config = dict(
    encoder_arch='vit',
    model='image captioner',
    dataset='cartoon faces',
    train_examples=203450,
    image_size=64,
    crop_scale_min=1,
    horizontal_flip=False,
    translate=0.12,
    tokenizer='word',
    vocab_size=45,
    encoder_norm='layernorm',
    encoder_norm_position='pre',
    encoder_activation='star_relu',
    encoder_head_dim=64,
    encoder_fused_qkv=False,
    encoder_bias='all',
    encoder_qk_norm=False,
    encoder_parallel_block=False,
    encoder_moe='top_k',
    encoder_drop_path=0.05,
    encoder_num_experts=8,
    encoder_moe_every=1,
    encoder_expert_mlp_ratio=1,
    encoder_experts_per_token=2,
    encoder_shared_expert=False,
    encoder_patch_size=[8, 8],
    encoder_conv_stem=True,
    encoder_layers=16,
    encoder_width=128,
    encoder_positions='learned',
    fusion='cross_attention',
    label_smoothing=0.1,
    decoder_width=320,
    decoder_layers=10,
    decoder_norm='layernorm',
    decoder_norm_position='pre',
    decoder_activation='quick_gelu',
    decoder_mlp_ratio=4,
    decoder_head_dim=32,
    decoder_fused_qkv=False,
    decoder_bias='all',
    decoder_qk_norm=False,
    decoder_layer_scale_init=0.1,
    decoder_parallel_block=False,
    decoder_inner_norm=False,
    decoder_drop_path=0.1,
    decoder_positions='learned',
    decoder_cross_attention_every=1,
    decoder_tie_embeddings=False,
    residual_init='zero_last',
    optimizer='soap',
    beta2=0.99,
    learning_rate=0.0012,
    beta1=0.95,
    shampoo_beta=0.99,
    eps=1e-08,
    precondition_frequency=32,
    max_precond_dim=512,
    one_sided=False,
    adamw_lr_other_params=0.0017,
    max_grad_norm=3.0,
    max_steps=7000,
    batch_size=64,
    epochs=2.2,
    lr_schedule='wsd',
    decay_fraction=0.3,
    final_lr_fraction=0.01,
    warmup_steps=140,
    weight_decay=0.0,
    adamw_weight_decay_other_params=0.05,
)
Rows from block 7 of the image encoder of a small image captioner, named by matrix and row number. Rows with one number within an expert belong to one neuron, the router's apart. Each number is 200 + 30 x the weight over its row's rms, rounded and kept within 0 to 999. All counts start at 0. After the name is the row's rms in percent of the matrix's.
After each expert's rows are labels from the 100 images, of 14976, where the router gives the expert most weight on average: "strongest on" is what is common among them. Only what is clearly more common there than usual is listed. The data: cartoon faces.
# router: router (encoder.blocks.7.mlp.router.weight, 8x128, trained with AdamW), inputs 64-127
# up: expert up (encoder.blocks.7.mlp.up, 8x128x128), inputs 64-127
# down: expert down (encoder.blocks.7.mlp.down, 8x128x128, transposed), outputs 64-127

# expert 7
router.7,110,182,192,199,231,229,238,180,192,247,218,188,163,194,214,217,259,178,180,201,183,163,181,243,172,203,220,200,156,181,183,179,234,183,163,231,234,178,153,203,196,252,193,205,204,142,187,264,200,204,218,214,211,200,160,179,168,174,223,261,216,221,146,213,216
up.17,083,178,195,201,230,173,228,185,209,131,220,178,244,181,203,258,139,205,189,165,200,236,215,204,173,196,228,212,181,185,227,218,143,233,137,211,216,209,191,174,226,185,217,225,119,165,196,198,161,222,145,205,201,177,244,251,236,154,196,169,170,223,162,220,183
down.17,088,176,216,209,210,158,208,212,170,173,198,179,221,178,163,170,216,205,214,200,170,155,203,166,157,191,253,240,183,199,171,191,224,144,197,138,204,214,298,195,171,230,213,227,172,189,208,182,218,183,184,185,239,199,243,181,180,200,214,197,224,178,188,231,147
up.18,088,202,249,212,186,195,207,174,221,190,220,144,222,206,200,176,184,231,206,185,189,190,206,192,211,229,165,171,149,203,196,187,145,194,191,286,169,164,218,241,210,265,166,223,200,249,243,154,188,160,183,254,180,175,232,250,203,255,171,137,209,205,206,229,232
down.18,097,175,175,205,220,222,178,215,222,213,185,203,154,234,172,192,167,204,212,154,222,234,172,223,164,172,132,219,225,196,181,169,177,224,230,141,195,207,237,181,210,138,195,182,177,181,167,198,244,167,216,186,238,242,190,146,159,201,194,214,160,183,213,229,185
up.19,096,173,160,214,224,151,190,228,159,229,184,204,184,217,207,217,205,170,125,186,207,203,245,221,239,184,198,229,188,217,255,214,171,178,142,156,195,209,163,251,226,174,139,185,198,174,172,165,227,171,236,169,260,192,222,209,213,206,156,165,206,211,182,192,147
down.19,089,212,197,201,176,222,235,229,194,250,153,241,231,160,208,181,184,259,213,236,181,179,266,198,171,254,201,207,168,168,192,256,172,147,252,182,178,205,204,201,195,201,224,160,198,269,148,236,211,185,161,195,228,178,200,196,256,212,202,209,170,174,176,143,233
up.20,105,196,195,197,204,210,236,122,174,251,223,233,185,237,233,170,175,218,190,256,198,171,217,205,229,164,200,253,164,230,174,172,190,247,178,235,159,223,188,204,280,161,234,182,241,184,204,242,220,154,206,187,219,193,209,223,229,177,199,228,208,266,180,158,252
down.20,100,247,228,137,143,183,188,163,190,242,202,220,143,201,172,205,199,161,132,197,136,170,178,205,223,189,276,184,190,172,169,219,182,186,226,235,138,206,196,198,159,222,211,151,170,217,167,161,222,198,178,194,194,172,220,123,235,303,239,204,199,190,180,198,200
up.21,098,178,223,176,174,173,190,158,253,185,199,198,191,192,180,212,202,144,169,182,249,189,224,169,253,159,138,237,248,193,179,196,211,231,213,213,222,268,140,197,135,193,121,164,205,175,223,191,186,202,218,214,221,233,155,141,191,168,195,198,231,298,241,194,202
down.21,100,175,84,165,123,166,246,183,200,244,200,233,161,151,180,182,210,213,216,225,182,193,237,170,195,153,201,284,184,143,193,220,176,186,200,183,171,161,240,194,201,231,198,199,207,202,240,192,227,166,241,159,193,206,183,145,254,245,212,205,191,208,180,198,188
strongest on: grey face

# expert 1
router.1,085,231,172,176,230,177,159,218,143,199,174,187,214,153,236,198,187,199,181,207,202,249,172,154,201,204,229,176,228,229,206,194,111,237,233,233,170,226,212,183,193,193,198,235,156,185,225,177,160,179,178,252,257,180,221,179,235,226,172,206,190,164,247,177,189
up.17,102,252,152,164,169,158,201,171,211,157,205,193,191,205,211,226,175,186,210,186,143,182,178,169,159,196,222,226,141,216,200,192,213,164,173,168,238,195,223,196,223,183,229,250,132,204,164,191,190,152,195,163,185,191,226,228,184,182,274,173,192,185,274,159,197
down.17,091,216,225,162,233,192,162,246,160,160,144,195,201,133,197,226,186,201,236,175,144,192,204,169,185,210,243,205,257,181,159,190,163,211,195,187,220,227,185,229,184,195,159,221,222,195,205,238,235,195,212,191,255,183,248,232,185,203,192,180,209,234,174,184,185
up.18,097,181,222,166,198,158,235,269,213,188,226,171,215,253,197,173,209,192,193,217,172,186,238,178,143,189,189,164,200,155,212,140,222,218,216,160,217,155,205,156,145,163,204,223,231,211,232,211,151,166,209,193,183,161,234,175,188,195,233,246,193,203,206,190,167
down.18,101,227,224,225,167,256,181,181,205,206,218,238,205,192,223,229,116,170,215,235,236,240,158,202,264,224,234,178,219,187,198,201,226,217,135,200,183,214,180,211,205,246,187,210,141,193,241,208,158,183,239,135,202,158,178,196,182,173,200,202,200,247,210,290,222
up.19,106,215,186,163,162,141,185,137,179,216,144,192,173,195,181,167,188,232,156,217,186,169,113,185,173,245,167,190,206,222,203,255,216,159,199,187,189,176,233,203,251,248,237,212,213,231,250,213,193,230,221,181,183,175,244,211,170,254,210,216,226,247,217,206,177
down.19,103,198,185,206,190,198,222,186,214,222,204,238,228,188,228,269,142,240,235,212,195,195,215,238,207,213,224,210,182,173,203,223,203,228,171,198,155,209,227,200,176,199,177,206,201,185,203,228,199,163,159,229,228,167,167,237,244,164,227,206,142,206,129,209,200
up.20,106,209,244,231,184,220,165,195,182,192,215,210,188,193,213,256,207,214,201,262,170,179,195,197,170,247,197,217,222,166,174,173,220,243,211,226,215,127,228,167,166,209,205,226,211,174,249,208,177,189,185,177,187,125,170,172,203,185,185,200,190,145,235,204,214
down.20,110,209,126,202,190,212,204,219,184,192,191,225,211,206,201,228,200,223,150,198,182,180,229,209,220,191,149,162,180,198,222,192,187,195,184,166,251,228,203,197,219,205,263,176,206,183,201,207,178,236,181,243,205,238,196,214,191,155,259,195,249,214,234,215,139
up.21,098,173,200,169,142,168,218,251,157,191,226,191,207,234,240,138,160,236,209,214,166,182,203,250,219,222,179,224,218,190,207,184,245,258,251,198,212,216,201,185,236,265,222,210,216,214,186,192,220,161,217,195,203,229,208,196,203,116,212,167,195,182,217,215,172
down.21,102,211,189,203,192,234,207,192,244,181,185,233,213,252,190,230,200,161,216,229,219,207,212,201,183,228,189,212,208,175,206,221,220,221,221,185,189,178,228,182,183,273,187,122,224,199,272,172,229,201,162,210,152,181,156,122,172,180,236,225,221,183,203,221,228
strongest on: green face; bald

# expert 0
router.0,111,166,173,234,180,232,209,204,233,162,206,228,195,234,162,186,131,226,155,128,205,160,235,249,222,187,154,179,203,166,160,250,202,236,173,228,203,218,200,182,154,216,207,168,215,236,265,190,174,199,167,178,212,236,250,165,195,165,236,172,197,193,197,162,182
up.0,129,194,182,232,209,213,179,150,237,247,212,208,245,201,213,238,171,192,181,214,195,232,221,204,154,249,164,174,144,223,142,216,172,143,159,231,181,217,182,221,152,232,199,164,185,209,210,220,170,208,208,213,179,270,176,210,175,210,206,180,195,183,186,161,170
down.0,114,247,230,138,204,205,214,207,198,258,162,183,182,226,258,201,201,184,166,282,222,220,220,131,198,196,226,203,201,173,193,177,181,190,233,224,240,165,136,189,186,241,215,174,165,141,154,226,177,221,209,238,238,242,190,253,139,152,199,184,221,223,155,197,228
up.1,095,187,189,179,198,211,222,251,201,183,161,133,244,223,236,243,169,218,225,149,216,187,202,190,226,184,212,209,156,202,161,171,189,152,175,223,228,199,154,217,210,214,172,204,206,162,204,221,238,174,186,196,212,189,177,219,207,183,115,233,171,156,178,262,158
down.1,104,246,182,228,199,252,184,198,214,212,224,154,171,200,158,240,258,187,211,180,159,256,200,248,247,173,239,187,138,171,222,197,216,208,216,148,151,211,204,167,218,241,195,191,224,217,212,246,248,141,222,177,188,199,196,217,189,196,191,200,216,174,137,136,206
up.2,097,215,164,223,192,207,182,253,164,221,213,200,112,243,158,215,197,172,236,214,196,221,177,214,134,230,210,200,204,189,141,187,222,156,163,201,231,204,179,263,136,158,225,217,204,168,203,163,192,227,210,190,204,209,186,239,158,179,237,208,189,191,180,167,208
down.2,096,192,177,195,224,218,183,170,194,134,184,139,231,182,188,162,158,200,200,186,192,250,179,247,190,250,173,223,261,201,146,187,240,196,216,140,179,158,192,210,156,212,221,221,259,181,190,211,221,248,188,194,191,228,160,176,208,177,161,188,161,248,233,199,214
up.3,109,236,182,213,247,181,226,275,203,274,219,153,190,157,184,208,234,187,243,176,192,218,224,165,184,199,170,219,144,208,218,182,260,249,217,223,167,138,192,206,248,200,170,210,177,158,268,221,213,171,194,211,208,185,171,160,154,183,185,207,191,220,205,209,165
down.3,099,237,187,226,184,197,148,212,244,229,189,212,175,173,219,224,190,197,202,224,202,253,155,197,197,133,196,139,219,233,226,181,211,159,206,206,201,239,230,178,198,214,167,254,177,216,181,183,181,200,207,174,267,196,206,197,196,171,217,188,226,149,155,135,171
up.4,082,197,208,226,192,131,243,224,183,178,207,175,218,159,219,198,205,236,227,233,186,169,233,181,205,252,221,244,289,211,191,190,211,235,208,175,189,181,184,213,210,217,225,242,194,214,141,235,223,210,213,235,168,159,192,171,224,161,159,182,214,200,154,223,193
down.4,090,154,189,215,158,233,164,229,210,236,214,198,237,201,196,212,232,161,209,199,184,211,188,236,199,212,215,232,168,207,191,243,209,203,172,158,212,201,246,197,224,161,179,201,246,209,245,198,213,220,120,159,192,173,227,244,265,184,195,260,184,230,214,192,192
strongest on: beard; curly hair; spiky hair; hair colour: blue

# expert 6
router.6,079,186,209,202,159,248,219,172,192,200,162,176,195,190,195,172,190,211,229,186,242,254,156,234,227,251,183,175,138,198,166,182,167,236,160,196,176,247,178,222,174,253,211,209,204,182,221,195,253,187,194,214,206,197,243,229,224,221,215,219,236,210,188,190,216
up.17,106,217,238,285,183,188,205,204,194,194,191,185,161,210,201,255,204,234,199,172,217,220,207,211,202,173,205,143,211,198,219,230,194,137,221,242,211,232,201,235,94,230,190,151,226,211,243,255,242,216,185,232,184,222,231,180,195,224,185,180,186,220,182,252,218
down.17,100,237,222,198,239,255,194,219,239,178,224,162,172,246,193,204,184,228,220,145,169,246,219,178,223,202,210,165,192,211,187,221,215,216,196,220,189,190,159,162,203,119,221,174,187,247,246,216,199,206,141,176,218,231,202,142,196,161,143,227,182,174,167,189,187
up.18,098,203,205,201,237,201,207,187,217,271,191,186,220,230,243,168,202,207,212,208,222,210,255,157,164,159,176,208,177,176,157,168,156,216,155,204,199,212,254,187,177,205,211,208,197,164,177,263,143,158,198,282,230,204,235,245,194,161,167,197,131,200,228,192,214
down.18,099,207,259,218,175,217,199,210,172,188,196,196,187,197,132,182,177,205,176,229,262,220,195,164,146,227,171,176,179,206,208,198,139,227,223,233,185,197,156,201,185,224,227,221,124,218,161,229,177,204,252,176,188,154,203,152,212,185,186,177,199,182,190,166,186
up.19,081,218,141,176,173,155,228,185,262,168,181,122,218,206,219,200,233,210,192,200,297,154,201,200,209,196,216,201,222,192,157,169,206,164,218,229,217,147,222,172,162,230,222,202,164,183,200,217,220,175,245,186,207,252,173,218,213,243,190,290,222,220,220,183,184
down.19,087,189,190,243,186,199,210,243,173,210,137,210,197,160,200,201,227,198,194,268,162,190,242,150,205,150,205,228,190,221,206,135,231,221,216,178,264,223,192,185,211,240,215,171,231,193,171,213,194,185,219,207,171,215,210,228,189,169,242,219,222,170,172,190,216
up.20,073,200,196,223,231,187,218,283,188,162,234,215,195,218,181,181,168,228,208,207,209,172,228,270,229,234,246,194,185,216,198,219,198,184,163,189,217,221,240,221,226,148,212,232,248,210,203,206,239,202,166,197,218,156,195,224,143,195,172,200,262,203,177,201,203
down.20,075,171,186,217,192,202,228,161,143,186,212,240,177,182,218,205,191,215,198,237,176,212,245,181,206,192,183,195,142,208,188,179,209,220,183,158,237,206,217,128,218,184,204,192,211,167,198,149,221,171,245,195,269,195,239,163,249,141,164,153,199,217,174,262,220
up.21,098,207,193,193,194,211,215,202,206,248,213,204,177,180,161,223,237,207,195,210,199,252,218,267,228,209,197,237,236,202,196,224,218,223,211,204,228,218,313,205,186,225,206,185,158,192,169,245,228,228,202,219,219,169,206,196,197,224,277,215,191,192,197,177,180
down.21,099,220,221,219,215,208,211,191,191,239,168,245,230,230,225,189,221,214,176,177,234,177,221,190,156,237,182,189,232,227,178,205,173,269,162,220,206,255,153,190,201,185,224,225,167,215,173,211,154,208,211,215,207,225,141,251,226,222,215,246,183,222,176,212,166
strongest on: bald

# expert 4
router.4,095,210,211,154,218,197,233,194,249,184,251,206,196,215,174,173,216,252,197,249,220,166,176,192,173,174,223,225,253,187,175,206,215,211,209,211,179,178,200,238,218,189,114,168,179,203,166,258,142,171,276,217,169,188,210,200,212,192,207,199,222,195,154,180,194
up.0,090,183,168,157,178,243,221,223,138,213,193,208,202,189,160,182,135,190,225,185,198,165,194,188,123,192,253,216,238,179,198,173,215,177,201,240,164,148,167,217,172,193,169,180,255,110,191,187,184,232,141,154,191,221,214,258,170,165,203,207,224,220,173,218,197
down.0,096,204,249,221,180,236,178,227,226,234,186,202,218,174,195,156,167,176,214,183,181,181,207,238,207,191,220,184,218,218,135,213,181,231,190,253,153,148,202,210,222,198,198,184,206,289,234,224,265,197,225,233,230,217,222,206,223,217,217,140,243,162,211,220,187
up.1,117,161,183,238,216,177,239,212,221,228,250,169,202,156,177,142,129,170,205,192,180,271,155,196,184,201,234,203,178,219,197,185,161,237,215,216,189,224,214,188,141,218,198,195,216,228,225,216,175,212,279,263,223,238,232,221,172,149,212,204,247,212,148,197,180
down.1,115,177,185,257,218,209,200,233,177,203,216,200,222,198,194,206,215,246,209,222,206,152,218,153,203,152,182,212,193,230,164,187,210,259,223,132,246,269,215,230,198,208,188,229,166,197,225,274,147,215,164,204,233,198,216,183,231,165,182,185,191,205,164,198,211
up.2,112,199,176,177,166,209,221,166,190,120,194,203,186,187,186,198,210,251,173,226,176,150,185,171,201,194,201,177,231,196,216,206,227,180,171,192,190,163,160,221,230,202,198,201,175,238,197,131,185,211,175,209,131,288,192,212,193,218,228,199,193,216,203,226,196
down.2,108,169,240,246,181,159,176,177,224,163,192,211,221,195,230,189,215,170,219,243,235,190,218,223,209,191,142,204,214,249,197,192,175,220,195,216,173,300,204,174,216,162,189,184,237,149,211,189,279,244,209,181,169,191,259,231,183,182,237,246,208,225,207,232,226
up.3,085,240,212,188,194,235,186,224,149,195,207,167,213,173,228,207,215,302,203,194,179,185,151,201,178,225,225,205,158,161,259,240,207,169,225,141,248,258,229,237,200,210,168,202,214,160,235,202,184,213,212,191,174,215,198,235,230,237,195,203,222,188,168,215,173
down.3,090,223,203,189,143,147,234,179,208,259,186,184,184,130,247,213,187,161,220,169,209,260,223,185,198,194,139,157,182,159,185,195,230,250,242,159,203,170,166,215,193,239,144,238,193,177,171,187,221,171,192,226,169,190,208,197,221,151,206,206,151,206,171,177,190
up.4,111,234,268,248,224,207,220,223,205,222,205,232,215,224,178,194,208,190,155,229,211,136,260,122,226,217,178,137,151,185,183,187,204,137,255,204,247,243,185,204,200,169,224,145,235,227,226,161,172,214,242,242,201,192,173,175,183,199,204,158,207,107,218,171,154
down.4,108,193,179,178,242,254,221,193,233,231,244,186,175,168,218,233,144,131,175,206,224,180,188,251,203,179,204,203,250,149,125,193,205,176,271,230,224,223,241,208,186,204,164,232,216,177,151,244,157,209,207,200,198,185,206,180,158,185,228,158,211,137,178,209,214
strongest on: orange face

# expert 2
router.2,111,191,183,160,174,238,153,237,150,204,162,187,244,234,201,176,198,230,226,153,217,224,195,173,163,236,193,232,255,176,236,172,167,228,223,230,181,197,265,235,169,175,224,211,180,242,157,198,251,171,208,175,237,176,182,234,197,174,169,218,273,204,187,186,179
up.17,099,179,213,168,210,195,217,204,208,230,191,190,250,174,218,228,188,240,130,207,212,192,233,229,196,240,197,199,214,216,160,155,211,223,228,249,181,177,142,186,209,239,169,184,200,173,210,216,168,165,276,118,237,232,191,230,210,141,234,191,187,218,232,126,209
down.17,100,222,145,232,187,214,218,237,193,182,178,178,177,184,160,226,199,237,206,216,159,188,167,247,181,278,222,241,158,190,176,225,207,177,166,212,157,184,213,200,175,225,216,247,253,220,200,194,189,232,205,199,189,209,150,290,214,192,188,217,207,217,203,177,206
up.18,104,233,179,202,187,228,208,219,188,188,252,160,183,215,181,215,236,227,202,194,213,174,236,181,236,219,224,200,216,156,201,193,209,253,208,151,188,247,251,191,170,285,215,194,133,209,166,250,194,181,172,151,181,185,150,194,156,218,232,166,221,183,184,169,167
down.18,111,210,206,225,271,220,175,184,218,189,204,139,230,282,193,230,198,211,146,139,212,202,220,174,147,197,171,189,191,238,201,174,243,224,165,219,197,155,195,176,230,202,212,148,204,182,187,258,226,175,206,222,235,216,225,163,193,192,189,212,233,229,220,251,155
up.19,100,190,207,224,167,151,199,180,188,264,239,204,149,201,213,243,187,209,223,222,219,187,200,170,193,197,222,180,169,278,245,221,236,177,196,212,220,178,183,180,235,199,190,162,212,249,163,203,211,205,212,118,170,189,225,214,205,209,250,203,181,285,231,175,182
down.19,094,197,222,194,214,238,162,174,188,228,181,238,191,218,250,162,154,244,241,197,211,153,187,240,230,178,145,239,168,121,124,213,192,223,189,181,188,253,200,219,239,161,219,231,224,240,191,183,151,195,199,241,210,198,176,252,200,214,222,241,139,171,197,202,186
up.20,075,236,230,242,242,190,214,187,182,186,198,267,180,242,194,250,183,159,163,231,194,190,188,234,213,206,147,197,212,239,195,175,146,186,207,203,195,182,216,195,177,206,238,181,180,183,211,144,157,210,228,153,197,242,216,220,181,205,236,240,141,181,201,221,203
down.20,086,166,203,242,201,213,236,192,185,155,137,183,219,230,162,195,151,159,206,177,179,190,222,171,190,154,150,232,181,188,217,204,177,249,208,198,149,230,228,165,141,200,141,181,203,207,230,217,236,159,179,196,161,236,209,221,179,203,191,246,197,201,210,211,207
up.21,091,205,211,229,228,172,147,192,177,221,205,142,212,212,169,165,180,257,246,243,244,187,194,142,208,184,245,203,154,207,236,308,243,242,204,257,182,197,221,163,211,176,196,179,241,205,227,192,186,160,236,230,216,185,155,222,196,194,239,199,182,192,197,240,198
down.21,090,179,181,232,227,222,215,161,191,205,191,243,238,181,210,191,161,144,155,124,160,191,163,252,190,181,154,158,226,187,196,227,157,183,196,149,217,163,242,190,231,234,191,183,167,197,141,187,161,211,213,204,218,254,206,202,171,181,219,205,174,214,182,173,153
strongest on: short hair

# expert 3
router.3,104,182,147,222,193,221,209,237,215,197,200,227,232,168,209,181,193,203,221,228,146,208,225,251,192,213,195,240,190,131,162,200,241,153,187,252,171,237,221,214,206,199,231,177,183,204,214,181,207,225,180,189,264,233,169,221,205,183,243,214,179,180,241,151,160
up.17,095,178,218,178,184,195,169,180,198,168,197,194,192,167,221,218,254,161,262,224,202,195,179,226,208,237,132,180,195,188,170,267,210,188,218,183,246,210,152,185,163,209,248,242,183,211,190,209,230,198,153,243,161,195,144,145,223,160,238,207,250,177,136,212,170
down.17,093,231,222,143,228,233,192,151,237,260,216,211,176,231,189,214,126,219,235,199,201,220,170,186,209,166,221,181,163,202,201,154,208,211,164,235,194,207,200,211,208,191,220,171,165,211,208,249,202,126,206,219,218,270,141,262,156,162,205,179,246,229,240,190,228
up.18,084,268,200,175,187,186,181,230,223,239,255,240,203,194,194,225,187,184,167,219,225,207,183,235,166,221,131,191,188,200,235,159,194,233,213,215,169,207,156,159,210,215,216,209,206,175,236,171,216,219,198,190,203,149,263,182,207,161,197,150,162,198,186,224,199
down.18,088,176,153,262,211,210,232,204,208,196,261,271,229,240,211,204,238,185,206,236,195,190,211,271,271,213,201,190,192,189,208,185,151,223,199,187,229,223,180,182,205,190,191,254,224,179,220,221,200,189,197,196,238,182,170,243,174,163,224,212,217,192,189,241,190
up.19,093,252,217,235,216,146,227,185,224,202,240,224,180,183,145,211,197,201,206,230,200,217,231,178,248,162,201,198,222,207,230,243,149,241,151,220,172,170,167,259,209,204,237,211,266,204,165,189,235,207,167,206,152,196,172,180,190,234,163,219,246,187,200,217,191
down.19,107,193,238,169,154,148,220,249,222,160,207,215,148,176,166,152,182,235,181,195,260,216,202,207,205,143,201,190,225,190,232,185,205,204,236,228,222,157,181,218,155,209,141,169,261,210,190,213,210,209,202,230,201,166,192,231,222,198,200,207,255,210,164,174,204
up.20,099,132,202,264,210,198,250,168,147,254,160,257,193,136,226,191,200,215,204,233,184,194,213,220,192,170,180,202,196,158,184,233,215,200,162,214,209,243,181,179,219,189,222,132,196,229,144,184,160,176,214,223,255,216,184,227,170,175,154,208,224,208,211,213,189
down.20,096,239,234,173,222,184,186,214,206,241,201,228,200,270,212,214,181,174,212,198,177,176,207,184,215,165,219,162,182,223,218,169,215,246,226,216,180,216,197,206,129,185,201,216,221,197,141,194,161,222,155,208,160,158,258,178,153,221,188,168,230,154,219,200,171
up.21,116,203,196,207,145,178,195,168,230,212,265,256,194,171,160,208,196,193,236,224,216,213,178,153,199,204,142,249,194,204,152,154,185,178,210,194,164,236,177,230,222,193,248,165,213,169,220,218,176,217,185,196,217,200,228,236,215,203,205,187,179,228,153,215,230
down.21,110,163,197,244,196,158,208,210,207,180,182,234,156,226,201,225,168,135,242,174,149,205,141,243,185,207,178,198,214,230,196,224,214,197,186,226,183,212,200,204,169,185,157,193,241,195,222,221,187,205,215,193,154,182,196,204,237,105,207,161,193,211,169,266,249
strongest on: bald; teal face; winking

# expert 5
router.5,100,202,211,155,178,210,263,204,217,166,214,246,237,198,188,177,263,165,180,200,214,215,182,193,232,208,210,251,189,190,167,174,157,227,154,211,221,221,192,243,204,161,219,160,196,199,241,190,229,174,149,192,170,209,177,147,229,214,195,188,201,182,213,276,216
up.0,101,202,214,217,193,171,280,215,210,157,178,198,179,220,170,201,181,222,203,219,132,226,172,191,222,218,200,218,183,185,179,211,239,204,261,129,211,220,175,235,209,177,171,215,232,261,187,213,123,234,221,191,232,211,159,134,223,207,156,224,226,236,159,170,231
down.0,111,131,172,225,163,220,180,245,167,236,201,221,201,232,211,200,205,181,194,238,204,239,218,181,168,251,214,193,230,216,228,252,183,201,198,212,201,232,189,248,214,219,172,163,238,238,139,156,213,225,242,143,223,208,252,213,225,221,157,212,202,201,219,152,166
up.1,100,196,223,152,232,243,212,265,174,199,219,208,255,231,224,191,216,204,216,209,201,203,212,131,211,163,223,230,205,208,187,202,184,177,204,202,197,266,204,212,180,240,222,198,209,151,203,130,208,212,194,183,192,199,209,244,195,227,160,203,162,209,228,210,207
down.1,110,203,229,149,167,204,227,241,176,202,223,152,188,228,205,201,249,223,222,225,168,222,209,220,193,196,200,150,203,234,161,182,183,222,210,228,168,202,209,245,191,265,218,229,231,153,180,208,170,178,238,254,233,174,194,219,169,193,236,226,178,212,218,202,190
up.2,128,134,204,166,181,199,227,159,209,157,201,184,146,198,193,216,217,217,184,223,245,195,183,142,209,235,259,203,250,232,194,187,180,224,210,200,205,194,154,184,190,170,164,169,203,278,202,227,216,155,226,213,198,259,170,175,234,241,242,189,258,166,242,208,233
down.2,116,197,214,230,190,189,178,241,196,233,203,215,249,251,195,220,196,245,183,215,221,204,203,232,203,210,161,173,225,189,155,178,216,263,202,183,155,222,201,181,229,201,192,176,234,211,251,243,251,190,206,233,159,249,233,219,200,212,169,167,198,211,224,172,220
up.3,105,195,221,216,215,224,216,202,172,217,175,226,255,123,223,210,216,171,209,204,170,231,197,211,208,203,213,240,165,252,154,185,169,203,199,180,188,249,201,215,190,220,236,253,162,172,191,178,211,127,138,235,206,201,224,233,210,280,164,187,230,222,229,173,134
down.3,115,225,192,174,137,147,239,227,225,233,202,242,164,229,171,181,159,202,183,196,158,278,182,222,241,160,242,187,212,219,196,197,209,188,199,154,196,201,195,179,144,235,229,235,182,223,187,198,183,157,163,210,187,226,182,198,182,215,177,180,108,195,219,214,159
up.4,107,195,146,151,185,167,189,219,221,164,209,164,231,130,199,144,172,220,222,166,217,220,240,191,203,205,229,208,187,154,204,216,248,162,123,219,212,201,245,194,193,213,172,201,230,146,206,185,175,208,162,235,167,209,194,207,259,239,206,249,208,215,218,249,224
down.4,103,224,185,197,207,209,202,202,168,202,166,208,173,211,207,213,184,261,217,160,202,227,225,183,194,234,209,229,216,167,143,132,138,164,217,234,203,222,226,197,188,193,159,169,188,265,215,252,200,228,210,160,271,163,191,210,157,196,165,210,234,235,182,237,177
strongest on: bald